config.yaml
objective: "flow_matching"
vocab_size: 44
text_encoder_layers: 12
text_encoder_activation: "gelu"
text_encoder_fused_qkv: true
text_encoder_qk_norm: false
cond_dropout: 0.2
logit_normal_time: true
attention: true
beta2: 0.95
adamw_lr_other_params: 0.0021
grad_clip: 3.0
final_lr_fraction: 0
weight_decay: 0.2
Rows from block 7 of the text encoder of a small text-conditioned image flow-matching model, named by matrix and row number. Rows with one number belong to one neuron. Each number is 128 + 24 x the weight over its row's rms, rounded and kept within 0 to 255. All counts start at 0. Numbers have three digits each.
Before each neuron's rows are labels from the 100 texts, of 14976, where the neuron reaches its highest value: "tokens" is the input token at the peak. Only what is clearly more common there than usual is listed. The data: drawn human figures in many poses.
# fc1: MLP up (text_encoder.blocks.7.mlp.fc1.weight, 768x256), inputs 0-127
# fc2: MLP down (text_encoder.blocks.7.mlp.fc2.weight, 256x768, transposed), outputs 0-127

tokens: "top"
fc1.569:130066118107098130176103120131151146114121125133129161134166155109153132090095148115158116165115087119119122131121148134125151151096104121104141119157127135125129125137107063091112123131181121137103118147126124124138097142122084132149125150126117092134118133166130143148103134144106086157190131140124110142132140133144080110126117145147119082129130107109105151068162155116152164104174
fc2.569:107157102112106125104129159122119083123136138134077097130119101165093156118132143137089157127161159153104123160118162108147118150117172129132158109144140113103103119111149126144140129146100098123103101132142102119137126165147123102100144122139106117164100103091072128145114162117162135100071050121133149119195117154133109159155175107163089130137084161101161148124138128155103097138136

tokens: "sitting"
fc1.600:145143138172129125146142170106145130137089086114133111167119123151139178127114090169163106107120138179117109097123106124132211115108109123104092082109148107139128123118131180139151138099138109156145105110143088121134137131148125173129168164120109116141134143146125101129114147152139113126108111112113093132129127077104140125146131113110143154117152156149123079160139182131117097144089
fc2.600:133124105099115161114177116168110106134143117143149115139137126126148052127141161128142146109138145112121163167135141095135102115165168143194133163137142131133109127122127098119143154149127175111120122146105161141136129100106133082094132117171173101120124142095094143135084085166123121100121131114133169099112126114139126127103132118144096139147095155097160127128081068141117110136157

tokens: ","
fc1.118:128156154120138136130119145181110085136122114141156151123125115116142071109145120125094124107109138106105145131133126107113117116132142122156126153102155133133143129132104128104155134123143135132088165155109180142138151120100089103089144100086134134148107155123075166096126095127157154110109157104121102148097127110095146148125120117124137110125157150124098130152101156120131149124154
fc2.118:120122065137124085133131140084126146127169124138131110099129161146114131156128140149179132137161124142114134122100109123165121126180119140103142125125120132154133125131162119145122092157110124097148090104145089162148074146090181162184151165114128169130137110126161129147119137126114091122125124139137155132159143164133099129126144080113121161132127080160165094128138112138122089120083

tokens: "sitting"
fc1.244:126129148180106125125126146120139102108142153130178141119110115171125115113110114197147113117157130110140107146135114104095131140090133111135117131106173104097124102135106182122111113144125151124127133091103128122144131095127146155145134081123115173202096149113140131107105163135127126122075109136111126104146115160135117130137121091131122113105156135159113103167136129137100059158126
fc2.244:128182121093154147131149132158158125128065137135122093150109125145143132157113173097115151158134118166076154098126152131175149139131121119135112098136126143122146103107139128152110124118142132150108115123110151113137160156134109101115087164160125076085131118123098142099115101129087144155132127134112145111121134107127090159115113148118133118145107148105127129129144137132122151134105

tokens: ","
fc1.632:132094165082146140104155119143172185144089161132144134131138131145174119147139126085139171144068106137151116132121118088125134124146142092133129141152207123175136121161123146097106101116155108139149124087142133116128150107112106102129126098150171082127143123172098138094087146132120178133105118139128135119147160168166107140083112142106122131139117101174097132136129146104118181142104
fc2.632:099168087110123101122116144113080144145140130127118121101109163099115101151136156150115112136135138123157091096154144174140151156115133150086173141120129087095103103108121123110158143113098128141116115134118098144124089102120141163132094154108108135123105155122114112165140097139128084100136154118144135153126145123082144139125106136148139106139109176090173104118097148112146089116146

tokens: ","; "green"; "top"; "pink"
fc1.707:144099135102117113117146147155126166175122159124130174159131175108123152107080107138190115145140117089151099141104123116095148126118173122122189084158121114171143113146119135111091092123134204123150156142147109140148150130141060086134137131095121170135140158117061087129149086152122148131126109105141087105123116101126131129129137144123145149146085148161127133128118168118102141084107
fc2.707:106144135123176126129091127111115087091126082141108112128149133149123106163187175143113124122106123126117148128152134151142107152109096120103066143138153096127111139090139101133149129162132088121122138134131101125119115138084162136102137131116127108109130119129164126115119160093134101096131139128139180139162142133106096107116104112108108145136153137096124150120147070171155123153168

tokens: "sitting"
fc1.225:134124082170127122131132113154123165153144157136146102170119137134130153145113123122125078141100135158136132092119141094102145138119090145113090109125141160148146143135154104116154113110152083108134166108138156161147136086106073101143096125157138143140139168137141146121164160183116141121148088124131133062135108135125124087105061126138130125109144164121135100119151151156095085153141
fc2.225:135159187121122167130114136148138111112102132118136116079107114168116154131112197146185142108142127125131108132106105106112110128133141100138095111107136146108109135117140141130093141112113153117109093130090084132119106169133167115126108152179105110106102117120132157114116121131102128162157106165129052137143135118092130190138155156096130150129127113120148139138119148123104142159137

tokens: "sitting"
fc1.490:148118086102115136101183106147113113160158128130109114165130143148139169109124125104160191131115180162127121085154149121128169112112107142110095128069144099171175135145151133099112129117117135164145122111112084115116121112105090129132135136165101179158103135140109150124106147099082162106122125147166153121120132119121174093143098122131057124142145121145080123102114131111083099174149
fc2.490:085133155150128118124083122155125153079072173148129126124129133160097092138116132174117070164155093127136103154122122107131119146152119092159139115195136130121109126146105116139126134120136121118093140156150125157140127139149164106147118152130171101110140135151146121113124129157176124149139137125155118093136141130129071155098143129153159137098109124103179131161123106120181153107101

tokens: "sitting"
fc1.563:131140086144140134111133136092147176135143121115149127092121063114142109108156148159140101101161091111114100128107131096106126127113134122150066127083112133097105134147169126125159133139113156131115104142122104142132149153120157126092102141165100115115156168097136076136100136128118130171115105115143137102165120108086175174110151128123124114150102145166127083202150108129113119153090
fc2.563:153117130128170111134132124127110063126090139160155126185146163171122158135136125110112127127128174153141161114126134129159151112184119152165187129172138135177151097099125122121156139116172104134157131106132133148110083119119108112121155136126145107158105117144108171134157137101118152095126161128105100136091096097166128100142129117185110119099137131124150142089108107135121124116154